{
  "arch": "swin",
  "model": "self-supervised image encoder",
  "dataset": "dashed paths with two dots that lie on the same path or on different ones",
  "train_examples": 147500,
  "image_size": 48,
  "crop_scale_min": 0.2,
  "horizontal_flip": false,
  "translate": 0.12,
  "color_jitter": 0.6,
  "method": "barlow_twins",
  "norm": "layernorm",
  "norm_position": "pre",
  "hidden_act": "gelu",
  "mlp_ratio": 4,
  "head_dim": 64,
  "fused_qkv": false,
  "bias": "none",
  "qk_norm": false,
  "layer_scale_init": 1.0,
  "parallel_block": false,
  "inner_norm": false,
  "patch_size": [2, 2],
  "depths": [3, 3, 8, 3],
  "widths": [80, 160, 320, 640],
  "projector_hidden": 512,
  "projector_out": 512,
  "projector_hidden_layers": 2,
  "init": "torch_default",
  "residual_init": "none",
  "optimizer": "soap",
  "beta2": 0.95,
  "learning_rate": 0.0017,
  "beta1": 0.95,
  "shampoo_beta": 0.95,
  "eps": 1e-08,
  "precondition_frequency": 20,
  "max_precond_dim": 512,
  "one_sided": false,
  "adamw_lr_other_params": 0.0008,
  "max_grad_norm": 1.0,
  "cautious_weight_decay": true,
  "max_steps": 10700,
  "batch_size": 128,
  "epochs": 9.3,
  "lr_schedule": "cosine",
  "final_lr_fraction": 0.01,
  "warmup_steps": 2140,
  "weight_decay": 0.2,
  "adamw_weight_decay_other_params": 0.05
}
Rows from block 10 of a small self-supervised image encoder, named by matrix and row number. Rows with one number belong to one neuron. Each number is 500 + 40 x the weight over its row's rms, rounded and kept within 0 to 999. All counts start at 0. Numbers have three digits each.
After each neuron's rows are labels from the 100 images, of 14976, where the neuron reaches its highest value: "strongest on" is what is common among them; "peak at" is the part of the image that holds the peak. Only what is clearly more common there than usual is listed. The data: dashed paths with two dots that lie on the same path or on different ones.
# fc1: MLP up (model.blocks.10.mlp.fc1.weight, 1280x320), inputs 0-79
# fc2: MLP down (model.blocks.10.mlp.fc2.weight, 320x1280, transposed), outputs 0-79

fc1.446:564524529538427505456556561430514448499465446569517439491504516502558540454487470518450484501488477613470479497388494502559519516546544505483442461441441488476527489549532537515529539478494484569488504523487448455433543462480496474515470473
fc2.446:522476466442451626499558504429464462525404462538518518480451464563503467507546561455526504495474504471463493475518482560511484568455565490418472484525478472545508466454479489515483510476520430395506454511542599530450460537505502468482497547
strongest on: many distractors
peak at: middle left; bottom left

fc1.530:514405426540521578561501427579493517486497508549431548517482485493447501496483510454498487486537433435577531512489423522560478495434528465481547432569489450495492474498545489611484525501450522498487471488490538500478488478563532419502528413
fc2.530:541498508474487510431508513402498484532439520525490497502507419540498553528497534490541456503519512483449505531494526571568413561527510516522522538492488480512449556459517549490443546509448466428441458493424485605495543530456559474461527489
strongest on: many distractors; long paths
peak at: middle left

fc1.665:481460511455527521522528488482492492503491550499517501475466551470506452546488531512522493430546428555519485457429532581506520478513524519549444470486544452472475528414531481521447553471524541485582402471538439531567506419426541566454546558
fc2.665:500498455504465548490509499493477468449498464529494544471517414467561532571519491423517425510467514450442561497537471503451510515499508530470512521431530479503482433474508522485416524519470493475522532509523522513497431494540559492461471561
strongest on: many distractors; long paths
peak at: bottom centre; middle right

fc1.65:471465451490534533505566520525496473476504473470486541482471530444495536530491462460488511577524431521500525544548546421491487548489539526532529465454505575540447535511550549437511543456510477472436516420503466550510612487561485518526486551
fc2.65:494455462554526495577459531496475471475524476507417480470532463480527533449467537513469588550501523557494525548482439505532546535515457424480487537528480533519508523545462560532543570522474467495477441506440514559478475515433483466432509507
strongest on: many distractors; long paths
peak at: centre; middle left

fc1.641:473467442543516540460558508444456445505446523524474540474512449536522556510454538480537488524469455550476562501469560494521488446509563536494473503489522504499582468512542542467480574502497473494559543466485486502433482465466484482365475474
fc2.641:486572486531443480522469567502524444446394492536488525473488533503525476493443544485548533488478474467451514384523513499420453430512439476474572506501396463473452493465524462509427556518500410473476483535528501529485466541486556510476512533
strongest on: many distractors; long paths
peak at: bottom right; top left

fc1.126:451491518523491488500410445480476449474505574516435517436522527507520528455555510476473547512552575442578562509477540520570488492504493474474542513419478518500514442472476515553572586470540473433500426545490538451496542512469421546495511576
fc2.126:511491479423476533491499499429502465512487417544556515453534433531532548544514620520507473528470505479553536513505458572490485515484485483529469480508491423446470460483523479487464567477480400486576475445552567512506450543502581424467479510
strongest on: many distractors; long paths
peak at: centre

fc1.467:540489558484476478499442499494542549428487433493459501486499538503498475477481553481443495492510480582596477521484488480534495571477473493526503526499544461558487463528511489616530538502624577538489525510533565472474450492500510501558502478
fc2.467:485468507515553453471456494574543583525551568499506500484496512475452479512474464504487518543484540443541450487471529491501502399469453585526498519518455521444546505527519512437480406504490494556553555572477499492500538460497400531504539451
strongest on: many distractors; long paths
peak at: bottom centre

fc1.478:473500546520447481477558514445477445546437532421526565491548456540482533436543500449498460480536471486450500539537572481486505445497489527449445467453553447530484575512445487445432482533448584499500538542533469444486504532443442496496497504
fc2.478:459473500522493478465422512587556563584507512477486487544483568477500449465399460478503585530523520590490437483475477508517559440539495544513527510486418599539525549555480518469539491508432503530505434480453469443466536416511506508568494425
strongest on: many distractors
peak at: middle left

fc1.295:496485541472448552501500515518563545452498484514420544506512553534458443480450528506454578548496470548571484469487478514541465543449459491498527521579505506513472439517564465530506619502476485489531529506513573472524498501493521446559544510
fc2.295:557483548517565453477490475550556535508440565491495525492501485485541498527527462468542468442537516482535466486486501481489521394493453516459549489521496508484467506505514530512474387488535511555511496563466437551519499485475474524445483489
strongest on: many distractors; long paths
peak at: bottom right

fc1.526:482486500506508471431485558384488522515473506463515451487535470523527503465524491484476454471578497529440522435506522556475583473465493475447475486520505506521506551551494514492500557496500546504515507508469469459528563529472500466473543500
fc2.526:493544554533532483461405496554512575566536515488468509559505524471477473501476411497526547544527532529502422503481557509535505465501467572536535511502447584526540552520482527479523404493478532512507499481491458498481548415566420541561493469
strongest on: short paths
peak at: top left

fc1.194:436477512564434474465482540365467461444452506450484517513493497499464501469617489467567462425549521505519477457535491495476522449503467429473544498441532551524562542516532507459501468514499505477528528473446451508501499505454504508469450481
fc2.194:468515531503545417465474490577526560560574557482487486562486563500499493487432416509463535541555548551478438554476542494478535463522458590518490497532470537539551556515448491517514452516461557525480505474478455453536531402541438527549504467
strongest on: short paths
peak at: top left

fc1.100:462546455438493505483473475516512454458545500436455462551489512487508489516463502477550516556519472495506522478566514511492446465536549510525465512395455567504551560471453499461460545476517513491434506428531460516536506518413514477489466525
fc2.100:467468505548554489553504501479480460579442504483454426446511550484577525419490554504504600486450513497587529484500464489506518531527531437505451487543433552448438487480551517535501585521512434485488464526504477558417491597455463528476533480
strongest on: many distractors; long paths
peak at: centre

fc1.31:473510475537482446472498566326449428556503487425500513464545482545501574499539515469558471476558504513487529414505547551436552434511488437491510521442480484511495529507518510448504544440513557465565492437486437496491549537472521513537466452
fc2.31:481522583536488486458432507511499552500506470528476468589483505441472481504524404511491532544485526555522434545477517524539547593480529528527571510487453514482531483443453511472462468542439499466475491439498468522474494457535502445549441484
strongest on: short paths
peak at: middle right; bottom right

fc1.263:529508548474490524551469461580496520490524526519491560459505527498474457462495479420484458569504452482544469523562462558495528558458544558490556520541489538496498422513522508495481478511481471463459487517491556522553478479487464473481489479
fc2.263:454553475489446522492445490494370486523494425467458457462489523499485541479474531515489424525506453542487537490476464532527469595483582463493494499526483565502503446502517508498453465556503519464507438464512513537541500541548523518555493513
strongest on: many distractors
peak at: top right

fc1.516:517399580465383448524498438521500484467505508519520516465445453481433464476435536466491501525498441565500504500507410467540477539451534519444491538542492504571551449551602547485531541538513493447495491504489528491523456532447499459502454533
fc2.516:503542513411488545450486560442428482514520455460425496515436412474494517515505487509526454489514504505462511496465401503546484551512600493491522456550500533514485445444521497496515520534501485422523459432513542528479487507512555522519488543
strongest on: many distractors
peak at: middle right; bottom right

fc1.239:513484513457459570486504489509430508551467536503500454528455450468439489447524583533533479524540435557508502412497512484448519437482469447495474553518489480490483506513511589558496521464401504530528445482484500547498504431580513519483627458
fc2.239:478548494466491564521532549451494520478503460487430527518507465551555534481538508555499465461432442505532536513454495506536514426506596498469500488438489542421464439465515526448505526452537503473504411557498544526456503557476535477493497572
strongest on: short paths
peak at: top right; top centre

fc1.390:521513468480464518496503540498512591510517505503522437545509470460454488493468495543564407512514485431485553464506451508512487408462501557501501524466530458377498515459575504467500492539459533532499542561555533472528440503494518504449561505
fc2.390:504538512416431484529520536510499481494438482531502481526499503562507537537582542549512499466481532478495579458495469529519458542503512468481550475511519461460516424514560507489499576521559432461510474556536480506499426660518516465465518563
strongest on: long paths
peak at: centre

fc1.458:448501485529504554481591420526538491508521467552423515434457523541576493467454434494497483551530476583643521533491507473432480543500515464499533430400468497527533485503448477515456476512533500429462477559492465528518482476492394503471457497
fc2.458:486525481474409540475556515489556519427490496514476500460513557512537491555497609505512474520484495507465464488579502574467502487515498507437535513526517493459442418478479512599519522520427439487551480457526550534490437495511536492490501519
strongest on: long paths
peak at: top right

fc1.428:495482529545494442534510502482470415487512474484501491553496511463492558510599466465498446493552545464471511561536542551479453450512494439462448479460540567487545568482421469544459459502480519512446557458536522424498492513473465520430539457
fc2.428:442533488502497476458489512564497574592554587446517479539478558520460472452430431496457545527547474583460471485483496489497531524560525582545494540509466509527559519564469495508560504544474575507507473485498457452475541446530490548621455485
strongest on: many distractors
peak at: centre

fc1.87:479502525515454530476504529496503565539487503484479562449512530555486432448499539460452505533551465486568479423495496537517546544479482553428531499492460498577441518573549416489524517502524559481515506479472460459496522508513481435536459481
fc2.87:501491585546533423487477487539544555517491568467500493512528484440471514562477445495495538506485573490503420511478517451500503399515444528518563493491500512485531512487511575489467453491495466564513516565486476484521492421499463520487512449
strongest on: many distractors; long paths
peak at: bottom right

fc1.614:489504556596483550582560484550562454427486465465491512527450446481482499419521579487526465526457514458575564495515458538543465530497543526493467507467483447522514497543506529540464506516565554504487465522532531528560500559499445449496503544
fc2.614:462504509538506611493533489497447482472449468505451521501489504541492529421554542494524461494509465536502542470542484568448508548479510406491471469548496519515422446464507505516506509528470482471497418445466514470523459562522545449489497544
strongest on: many distractors; long paths
peak at: centre

fc1.752:400508412440484466497561524558512521504507464497418498500528470493469549498487548481562539509508466501507455516562555551513506562442534544453513538452513561486519537501520546494559582431574531450437480447535463521570534500503502499500485502
fc2.752:533444477550463532573529498535492508445448525521513503490537544497586545461471569543491636511491560533536571491492440498534538512511444414484455549536492503476472491549549534500474562543527449514521466513459532540473434539395515499484536504
strongest on: many distractors; long paths
peak at: centre

fc1.42:541465473541463486470538450490500487481463475470514499516501533500457432516470483476503367497510523546529498496536526534499509512501587435474546464433519468501445465579467553510520471495545495525488524483507455547532506450419493490473569520
fc2.42:468480479555456529461530517467475517444533506494536532444507440568434494538522521459502442539471512463501509473492532542477485465491553448466491506481470478466385463480511555492496575548501496540515544531530480553502451541445487455480544547
strongest on: long paths
peak at: top centre

fc1.538:503473470536499449536508522446491543475427496509540465508489512466449479503443590498471503545492520584461498494437531504440509473438457522443534471512529457457503517481572510485514491500523503526483544521510524496499415456522539450559507449
fc2.538:505517521479466522528558476429448488469430503480463458509542498561634524529539590511532440515438472471533473538474458539530505462525544496509442520460495435481463415442476472498467495519509464518523484491506540474469455580460514475493475588
strongest on: short paths
peak at: centre

fc1.750:460515533519470492508537465458509541496490520508511439601510558475457531525493502472530447517527509508470529490465457481544549512480450482440507520510543489561611483449466514526521579514491498498531488516450498548477500458421512409534504518
fc2.750:462513535437482587493544534473436465526454474508491450493529474540521542535535478475449415472552453446475524496470456539506451551515601480507505487525470439553492471404527446490522500410516496486457476477464577536507491575485565501543504581
strongest on: long paths
peak at: top centre; centre

fc1.532:498546539471523528527429525584496528511496562605495501504504516509480505473498562470462577501531502490483432503477493475495510513474558535378460403464568393489387521521566438520557515460516598502500475492544444559486522388526560464457475521
fc2.532:544490495549488487573564460461484466466493485498488611457530508518508533528485507460499470492397463500503546495462478500461473442494469498459528512514524485442401485498553488489470539503524511481554504528548538527497440567433536518472527516
strongest on: many distractors; long paths
peak at: top left

fc1.218:530486469493517467418531412402449486487474478490454559518502501470515471427433454433512462493560513513533526484571523541455493459457547567544501462409541593530530485464528447478531531506513470463514404494532506487518528450464605498469529562
fc2.218:489515446520479551468543534440479472436500479513533466487527458507462543471512551431521428549483501438450542451531559532496447524507565482469568527468507478507518515434484514487473540517542467521476543514483521489518453491539556477492507529
strongest on: long paths
peak at: top centre; middle left

fc1.679:521479561505500460523453431558507513553521532544423560490504473536468425462534538503426461643566455546488523473490518475470520579429471487481492497531431470471440468538503490554492507535518540538482434494530539475494476437491532425420531493
fc2.679:464482439483468521511489477420485458507497421525478468486512480531542542487528486507509421536481512496466508503529506492497507571515614377549468511480500498480483489467506433518448596501507538470439456422545522529474472550518515438440484569
strongest on: many distractors
peak at: bottom centre

fc1.375:437554465532500499488451622434512478462425549427512491474526530483494540459532516498454479485547512485486532534484449518449501537581527464534480451458491494516558541503488541519585531498526559499502450477463534460394440555503482476472531524
fc2.375:458472465511469559529539484466479470470451473458537572447466533554485496485505626471519459478471483472425544521546518507454441470508493454480442456505503474483463470506510488508496509516530476534503411538487557500511400558452544493476512563
strongest on: many distractors
peak at: bottom left

fc1.154:476529491451561506541501467525560473543538502568488467471523496556486542539485559569564590503509497532514474521374523463476450493474563533513512507525504541537427480498513465547532523426476510538454522444561527440532525435451601483504571449
fc2.154:498452520415515586523506523422455524454473452555511553448474456444505495505523518452483384498433447486491561514463492494484539543487520430447478469554491433480491526483565534474508533486517398474512448533478520557493551525498459562433501506
strongest on: many distractors
peak at: top left; middle left

fc1.412:543456592483422536518480488537530542460470500476542567493484541525514449489505509482457474451551477531536469531523454468541489571489418530452492543542545453565488481532498490525527518531562568520509500587504535493486526509489472493523513495
fc2.412:455464513529545432489502496577558586507564601482481447520486523467489492503457474473492526537510526497548470492468565484493520382496461562550509500502485535502565548539512516499513426487499529571500555549462469458544520386517432541529517445
strongest on: many distractors
peak at: centre; top centre

fc1.689:491465605560424521537495494532510539484503508500552561500499479494471459480517521466450470564537466513529519463504504503537503543480468557461510508537520524538511531586532554539456500547465509543492529496437506466529520522449423444478501496
fc2.689:481481522557518436438485502605574568544491577455504499509490539483494449459452425484475570520515566513507459515494542478496547394523431552506538543517476536524518548520479506495563450498467536577512501519493464425463514394535477536513545418
strongest on: many distractors; long paths
peak at: top right